config = dict(
    model='image captioner',
    dataset='small renderings of single solids in any pose',
    train_examples=395000,
    image_size=32,
    crop_scale_min=0.8,
    horizontal_flip=False,
    tokenizer='word',
    vocab_size=54,
    encoder_arch='efficientnet_v2',
    encoder_norm='batchnorm',
    encoder_activation='relu',
    encoder_channel_attention='se',
    encoder_depths=[2, 5, 5],
    encoder_kernel_size=3,
    encoder_stem='single',
    encoder_expansion=4,
    encoder_widths=[16, 32, 64],
    fusion='cross_attention',
    label_smoothing=0.1,
    decoder_width=192,
    decoder_layers=8,
    decoder_norm='rmsnorm',
    decoder_norm_position='pre',
    decoder_activation='gelu',
    decoder_mlp_ratio=2,
    decoder_head_dim=48,
    decoder_fused_qkv=False,
    decoder_bias='qkv',
    decoder_qk_norm=False,
    decoder_parallel_block=False,
    decoder_inner_norm=False,
    decoder_drop_path=0.15,
    decoder_kv_group_size=2,
    decoder_positions='rope',
    decoder_cross_attention_every=1,
    decoder_tie_embeddings=False,
    init='lecun_normal',
    residual_init='scaled_by_depth',
    optimizer='muon',
    muon_scale='spectral',
    learning_rate=0.019,
    momentum=0.95,
    nesterov=True,
    orthogonalizer='polar_express',
    adamw_lr_other_params=0.00096,
    max_grad_norm=5.0,
    max_steps=3900,
    batch_size=384,
    epochs=3.8,
    lr_schedule='cosine',
    final_lr_fraction=0.1,
    warmup_steps=780,
    weight_decay=0.04,
    adamw_weight_decay_other_params=0.05,
)
Rows from block 3 of the image encoder of a small image captioner, named by matrix and row number. Rows with one number belong to one channel. Each number is 500 + 25 x the weight over its row's rms, rounded and kept within 0 to 999. All counts start at 0. Numbers have three digits each.
After each channel's rows are labels from the 100 images, of 14848, where the channel reaches its highest value: "colour at peak" is the nearest of a few named colours to the mean colour under the peak. Only what is clearly more common there than usual is listed. The data: small renderings of single solids in any pose.
# convs0: expand 3x3 conv (encoder.blocks.3.convs.0.weight, 128x32x3x3, each kernel summed), inputs 0-31
# convs1: project pointwise conv (encoder.blocks.3.convs.1.weight, 32x128x1x1, transposed), outputs 0-31

convs0.68:513484493502484537469477551497468516515455516449506498528510491469497495527527514477453514507470
convs1.68:523470468476430493481494535524475507492460516496487538514475517512506492500486472500519457496530
colour at peak: brown

convs0.106:525472466493478552524504474554516532489502515471504487531536523507521472494495530491537511475486
convs1.106:508471519464525507497532523480484483517517500490502494451444483532467507502499463442505490522510
colour at peak: black

convs0.99:560509474553484521493497498546504478506483472472483517488484459515490520500490529518449488490487
convs1.99:487475493498501481504476446492493483517541528527486466482485541471494500536514449492549504480503
colour at peak: green

convs0.108:500483491462466481515536494517539529534537481506520485490550523489495528513517487479457461522496
convs1.108:506467513468528513532505530501461484493525482447504463465476479524500484502489521493518532530456
colour at peak: black

convs0.79:462470499481511514467484451492539552501511540516476523517504507459535496512509486479518516475525
convs1.79:503487535502495454497475474502442472492494521473517508475504460510507479485502528473478533527450
colour at peak: black

convs0.54:517522515547519499469524513524522520554476488485536541550499494492496518483543491517485530502509
convs1.54:502463510440443498533503480499479502474486511501511502471505489517509465547464462506471511499487
colour at peak: brown

convs0.98:506494507474500475482508467502533510531460518476457537476519470518462501528536513547505520479486
convs1.98:476511529474525519518547470496531475494526462499492477474479490470455533462500474512518523476495
colour at peak: grey

convs0.97:525512475502540526485462490511512537491528494559528521483498496528488494507488491504537554516465
convs1.97:490496526477472479525542498468478475519448514507475503472493469485504479474487517544492450489527
colour at peak: blue